{"method": "mae", "encoder_head_dim": 64, "encoder_bias": "all", "encoder_parallel_block": false, "encoder_inner_norm": false, "init": "lecun_normal", "momentum": 0.9, "grad_clip": 1.0, "final_lr_fraction": 0, "weight_decay": 0.0, "adamw_weight_decay_other_params": 0.01}
Rows from block 4 of the encoder, named by matrix and row number. Rows with one number belong to one attention dimension. Each number is 500 + 40 x the weight over its row's rms, rounded and kept within 0 to 999. All counts start at 0. Numbers have three digits each. After the name is the row's rms in percent of the matrix's.
# q: attention query, key and value (stacked) (encoder.blocks.4.attn.qkv.weight, 1152x384, the q third), inputs 128-191
# k: attention query, key and value (stacked) (encoder.blocks.4.attn.qkv.weight, 1152x384, the k third), inputs 128-191
q.335 077:454490530527481605478475455454514578537437499543532489512448494540486529490569422537539510497446451515466469502537555460458444571460523500535537457496495443497473447483456498542517481444510573
k.335 077:437450509550498526444498480580440571613556467539459475481421486477601532580497515510543478417433505517465515548550458493482565498544454579489608417504528513531526566638557525455603538530520548
q.336 118:531544486458531448526457457536507505521496464546428555447498477567498498498481463564525501492526490545411466459459423572498584559529512527498503476575548484524508518429519501503450528487458492
k.336 150:560463473542584560472490549441510435448432509474530482479526513557410538498563445541429521541446536517477503448465581563471525557468452478512535592496489501528488566486503516505480485488499499
q.337 133:559478507448521512477505468597447392472509480459538504482523446500460574518547471557437521531447450468561499508512437558507542511556546513520524539514541536509499521459545513499506504558524511
k.337 135:550499468501508500512550489448519502543467445483459511581469446488502470457569514496469538532518503549457518506534498510495596591499467544464534445474448521534497505435470566553469479482512523
q.338 123:432452481472522448495471521488462530539501571529537481479485489520556528428433504453444441458502435511489445525515457483511449498534497456477595447486546543539488546493509499508488505512492549
k.338 119:541441500453597518413535548502453478433541506485576486468545529496476585526510532489517475423531534478477480517532475511527462479500479461476501468435443533532507525492461492520470563531477435
q.339 135:517535445434444519482482572514410477547524510498523522500562524493452526547416576479569503482543476480497515446509517457499501460537481436465491474456455514479558545571496466503539480481488463
k.339 128:467521507555553502557529511483534501447427494496468521539508479558485425506542520430512577568476532515419550510456499489577463449496539545458484488559490513407520493519518546429513466491511491
q.340 146:485442466514443486493443455483521472513427511476534536420507455527342433453451541536517522514461456497504470468473440530497504495474479455489549545499447481584546492497531477527567464444554493
k.340 125:487488506520455473478499543457483462482524559506540486462517441466470541514488515503503532529462441515577386493537501546509562446544478471470461521519547500492484552469497496532500570436508457
q.341 116:529479513503537523502466545529439563500529456525523432464485510507526454497603421478470569561412455501455501470553410505422509504542475462520532461492554475534458601531521486560492498426429492
k.341 117:475463533607405486573561452509549499539549410495499550506492491519487487496495525547490489502516581471487419543490509439524490495568542541541433546451514488427452476515470511459488472540455439
q.342 125:473520503492527502491437500453522554477486492515480458522493535480452483436438449489448436564454514544503495534437537484424469558526491480521438515498494477578486435427481466472554470491514522
k.342 112:531468497473500442471488504509487494504493528492538424462404485498541466543516554436424444459536488505538497514553495548583494459456513545573453572415492500519464520505491536472538492496511435
q.343 121:550509508507497532519504562514526509549542524513499526466515537559473452464597574508560499571525524502524512451435525496517517500503482510451474522486492533502506528449484458482565606591468476
k.343 122:454484528547473519564519472648544508501567546472587521414494459484508498534534447509562424488396450466525521518422467535545484441505489571483511475427540565551471513437525493469555486531488489
q.344 117:564506424491458559479464467488576543518511586548504526484471460476503555475541538512435503461580485517524489493484373528496451444521535455414552570463458497541496531552534505502565499433520498
k.344 110:540514482481540431460460489507432521454485541536540418535457495443465452515483511449482434472424526505498516541508491495525487466520469453475461460524533480587489512522563487506482455458482477
q.345 106:616447469449503494422516510551499555514506528479443527454489519408479516466456478506432544447465503513540494497482496458520456516483532513553565485531496515504439474540529507582554499476569478
k.345 099:523519492403540479502540500483533554432470459515461502501513534489503456436509580567534432481462541471473474521518536502469489542453450500522579563527519503458528479511456558476431468506498499
q.346 108:488544487551504509476488429448477483546558437481462551510521493410527469522538551485509496416480456495465510524499439504501445527499503524512496510553558507493448551557492512511512542620455557
k.346 108:498574447544527523529458515508495532502625500467571506530486484512473424479515481428518512527462569543538547534502466422515526474460505466519520461398505468458491508487501501545488435515503477
q.347 096:468581498526454486481527522531483509554543494489471539551508516530468505557473534500491530556521507451525549533468524564543506512547458522458404498552498537469496511505459588556560541462521480
k.347 095:543464537463466440555516506452498431464482479487483507534511464469492527552524430457502476584405562512530483461413526517496512559526477506503507543486472568546500460488527439488494455500557484
q.348 082:485498495493484517495474502543515503547533495530508502524481540482432525459417402447461498547513524513466465521545543475537495551494536508491549449465538448554497460491466426500445477521518465
k.348 078:596465539476580555467435545513525555489561509436567499486521465568541531506499421437529531473473495472510528500477556503475441478466481557499542463460566448580460506582487542515507537520487498
q.349 078:460546470532453477496515509402539505511552514484521469496483534456521484505418465486435514493483490512535471541464503474481469545519478509524532492474572462573481482501569533531414484528499492
k.349 076:511552454451471525492463490447493478592520530455543565570543503498594546500482591523407520506529483512543510453501566545425430503498553532496532521515543486490504557401494558420547521494518548
q.350 083:525457496378459504532485472532570489446516513495534491506530599474406516482437567490521520517504516522563533477553525527507521479459453511490461459458449432533520549490555537487468489445489477
k.350 086:515561553434483460532436485531525523566532521564469534561542564487421491471523519511457536478461421478478575510463493504442504479418513518471480441578471480529487450475501488554575427421470448
q.351 090:465498509438511508498519449491516506487461484487470556524490476569541430513468587448491485570521474478538508545546472583563517521558462582513437494393512539503534541458467522542482461447477452
k.351 088:528536505532539564468511455492504496519504531554458489487525533444537512581485490489541510502452473481493528458520528488479428454475546492507490613502454495535474502519548489568487455455520500
q.352 108:402455532480423560552435577457499448557510623453434471579463512473484472528527544511506467526571486443519504505467516496559521401508512529558477427511568547484534521497512529444448541544500526
k.352 117:509504430566514567504540479442481507476545472590509512463480549448483508492483498462479475530438525498512483491469492514475511486491567472518438524565460482467445527538500534528556518612436521
q.353 107:510501489476494490540506468531498536512604527521453426409500557476505448587516518507498517507536472550525494494498439552450512522515497522559508459416466445507495462498486526511562522472548517
k.353 104:486504544571527525480504410498518515429444552531463541474489504477524526509539511526472522475551511505543531508551467527488483575503467502434514480534484520494563473482541534509504416467384560
q.354 087:516517540458457502560472450569514495514522584545504493523528464497509504478465451522485506589561531495477526508503538441495442422491509439500558443442525469518530489569457458518459545472530515
k.354 094:490460498610472507452529440533497509457469461454574455496523464492501537483559510525554544465502519468448515476526446559528546500505503465531528449432542475506457522484485510454542548524502433
q.355 081:464490535455509546527497486553524426492445524387579496447521484526515483469494505423568402451480516527474507532506442497459542514486477549422435608542441538504514506524502467504509549568566524
k.355 086:498519453452550420509551487579475442540480538454541497522458416524449502493514504479468473455551491417491454493471579477477425482486546515459511446440430466525466485481472519468455507435524521
q.356 092:509476508470537536464511492393451512565521513510491553518521468500513477541496484523474533494522364443491450435515453558475389523573574480505472532453485487534474488474456460491556580476518491
k.356 090:529501575513496459514457498460412470565474506517477488459513457538547479598497512440483451517511567537540464474662481455500544504499498468502445512529531464488518521489478523477526468364441475
q.357 081:492489472492520476535541519456511475437525576490379477458512506479526498519527442529535490458529396479486487433579488533533506467496511483440518504472490495487516506533497467537483533543553514
k.357 087:564501503548590508568492523510479499507432538439525519467475527503519554442499504431500468467537468512501516565546498494501547515513441512487493467511481478522427560423557587450531476507503546
q.358 090:458537454605446562516472474499491482523558481523536525453503507500456555476397541494405498513517543452582489478515533500476498487470552430445502530500471553458458549455547466509493492570471467
k.358 089:528521519468490480541495526476537533473520449409471489521465534471518503456462490468483509576459482504553542545468502448506472466479557593515512506506499458465479415526486471590457459547500394
q.359 063:488492540508510544430523500411450545495513562571561477503470448541478507526500473503484491514497551440584528434541564420450499563488481515501606523511502516500522520465520526542490500485447546
k.359 064:394410469590476472468492528566494576547541509506518466487465489484499524503508568479476516481453540573519509578482439501484533484554455529542526463451525455483507541565509499462543532500449459
q.360 070:530519534487483456571507532482491524541479549471473490458483447484550498529440474454499460567493479513468493548423555471465483515525464476427443489495454429510488504544553543461461531486587417
k.360 070:475490494494516453456483431553459428516566529406535487566472467510473541538510565538459487481480522441498499510491564542497438462505515423474543452511434422483524567457512501489531497479466500
q.361 078:480509451496467542487549496486513600527529520424565521579532549488449445537454499481485525424436490484519575513511496526501581459457487540499600468516509485478505460510450528565436544490497500
k.361 076:423528472463401452528514544503480491521482476467499547480542521439494489492559470527386498499542559506494448421430532499486555516488548495496487493545507530502450538433474453546485515578544508
q.362 068:552475529477490528548458502490483468524545546490508526475520475540541544500553591563518462445501488496519531413499584463431485459431479483441483475515465566530522563561568530401523557543511542
k.362 071:474486552545518523429493510465493493543468472483440515484499371517429503500489499541521529553491604484460461517537440463517534459500513461499476482501519540443570448534521448479484485444444420
q.363 066:454491511511452522497515551481505446481425515530481513462541515511490550482531520605498465420488511532460517460501510443497467429473499476506488467455510513537528429560536501513475478550482480
k.363 067:438542505513523508526519589528549502454432547484492529486489522596480521449468503581551500513534536528522433468474535524468536557479485461493509466478482594495532618506567491483547470505606494
q.364 069:469506552571535551495464537551504419525536446505550500439462519499514589444496438471561533513544587581506456520506529501478436456493514398522526522568475492524492451432506471471471503551473476
k.364 071:471538497459472532471506517560534435415520466478544438554436567520489541444469458486514518484509467543523545505492557469534543567496461572520515523476503474485548516523455548441499526488555569
q.365 074:498493441541544589454472450480544504529504505422503522450512448509588455467498511464525475463549510543477492502453493501501491512476531555544457598530534553466514476390531471500536547524569529
k.365 077:560439513566410449491505478495437440394503465573449559469527521485484510541526500552433462483514487506533438500554512547492535533480559494541479588456512482519497551522476493559501530534544496
q.366 069:495424529418463490526537516519454427477529521490501511523458461558431545523498502488533467518563514491493539430507477502465532485493502549523485443562545512423527534477546555524484495464519580
k.366 067:486416513523483493497567513437458539480485430521431537428560435488490440530512505569422530563435545419456558495577404429485526497526443536449448538529533484504496422436514434492485536481467445
q.367 082:470548545532421467552517503485487475497534582530520445506494505505420474523496496543464464512523489518462526524571516396404524575499495526496583500449534508501454490587495486463478457555492583
k.367 080:471552515377528545474540424491536522491516500445527455553441475508583489504460502488501518503468485417432496521475420504485463463507466554487536460523510587498514588512449513485499576578474488
q.368 143:494581452528548480484511453563507522534530471506442509533523492494549549557507480491511540429511518516534489523538487457474463437450500459448488465437440472484512459545467496488471601535501510
k.368 117:485501510483470549472449539459463428505472472497558491504466527517459542456538502502447483602485502493537510456503462555447543530486502449575582538525515494466462585483468544442448518452539510
q.369 130:482505478466488533476459552476477536444472476495505480485479535475532477558517531494511494487520463451480516462503543384526471488531514498453441533467471463453504517491488443508461546504490474
k.369 107:507547515488476508447504485483552460469525495494472481516460507561449467544486536505476574523595462527484519530527477577445468556486457516527461492496534491485530507462514428507507479490504490
q.370 128:469515496569438522448504548519513473538475563492555456525569533508575428529451521489536433555522590484509575433501484458500487528503497507509479527490514454472507539482526457471560514515547503
k.370 125:434476526502553493483577500544533618481476425538512487514474472465632525471535537574455518448487577569490441521461479408510445413500492494501434444410501470506487445603460498520406452598471434
q.371 135:481530552418538482502500567513525474548423485488486521503495481515554504509601416490539546453459479451445486499501528505430544512527489603498555425538520478491541505494484533536514541476480445
k.371 123:418418513493457483438544519501476531455502511516591431527504447545427530569515526507445538540556522504494510480513487555401481506510470467552581504461492459534483522400504448470516544505454441
q.372 117:458567491528515509561463459455553509518417511478473485549504443535515526520536578440521400527416501479477459534499460449478509485518559511480478467492503418541479482487506438463557574485408546
k.372 125:441538494416482565556485483526492443509453462457514478467527487502459530591470537468431479535494466429480477453601456470547502485479474515512561514499428486502473459566501559556580435472446580
q.373 118:421544478448486540496479452541473451493541503481456508410506441477477499479485482469434518522485480511517467502527481488568422506500487524507465504545511471474505532551460512537533504508514562
k.373 113:479531505563459461548505538438431418530492484474454567618541503474470505547469498532469485490556511491534514461562513542506491443461466514466519485510497467537557480477480499504462445439490532
q.374 124:525531433566485481431482511506523505452501506498443570522517569482482533446471555510435436557502515494587479436490552462572499462516541480492486472444521468463492508485513552472510397569542508
k.374 126:562511458460428462470495481427545495499519575478426470541512488460555477564509504498500483480474537567459508577407509450505530517507540503554497619504477460557497490489473514516484554416490391
q.375 113:533507474447475515531534549464514519477447536482541485475482435570507489435464571545479438503403551534536426511504515525488503452509529478550556531492507514529496542542513477533472507426515466
k.375 116:447517552497426441511540447544528538536435505561487483512501501458455452485501509504443482494475518463500462498466521476541474564464469479499536541576464478532532590482485488497487473440535527
q.376 098:479527488509476460452495503587460512436497480463511477482512510540607438478545476441482510472470465497503521535516565518549504424525480513535367488449565526569558517532539456519437560610557498
k.376 105:510506499469552548576433525496470511413500492504556469557416505498482510561497400508543550560531516546539508498509535499423465487440523515528516564575503499465408471489485461468478440500502477
q.377 101:519528528519494490476505484528524557491452489531589523457503500492415461560464439488517526509539526549503482509573526486561515549485462459493492491502518500417473536488513540565552554489546559
k.377 103:483440571480540511513518469570511481571572539499498533530448469512527500555499525540538570528504498486451491508520403477493469504508475457451527510502559440503510516581495481466589443552461456
q.378 102:544466503470419469576536458484452520526474478497464457493568514489527517529422503520474541527443443499505518503420483496494548468474447527564508532448540480533533420495504591474518449444484490
k.378 104:440584453494491530498472479548557533528588557483533579487550441486543459486508545458515493500556446462571508531522520541451595513494537537506417518542489524548491534446544484462467439538453530
q.379 091:541519544529549564428461550472463496516484487534565546549537473446460523489503490430455487473544479500461418488455448470481545545522573496497548599514502499561442492496442541473464527504490484
k.379 091:473486465429478451467526548498466475461496532441581466523455454531498471506485512514483377504457438484517499454542549462438494501523461463495521426540458519489547478524487491474510524466550534
q.380 092:514484545481441481461477494494507567520485468529502455546551487583449513539466487462493545474516478516498567486491574512450514511472524567454504462469488469514548492425504562429570515484466518
k.380 088:481485554477467499448573509561510498501476492466450502524479414539456501578567453545528450521466488481483525498442463541546524463525389496517472472501517514509479479523436459538431525548436464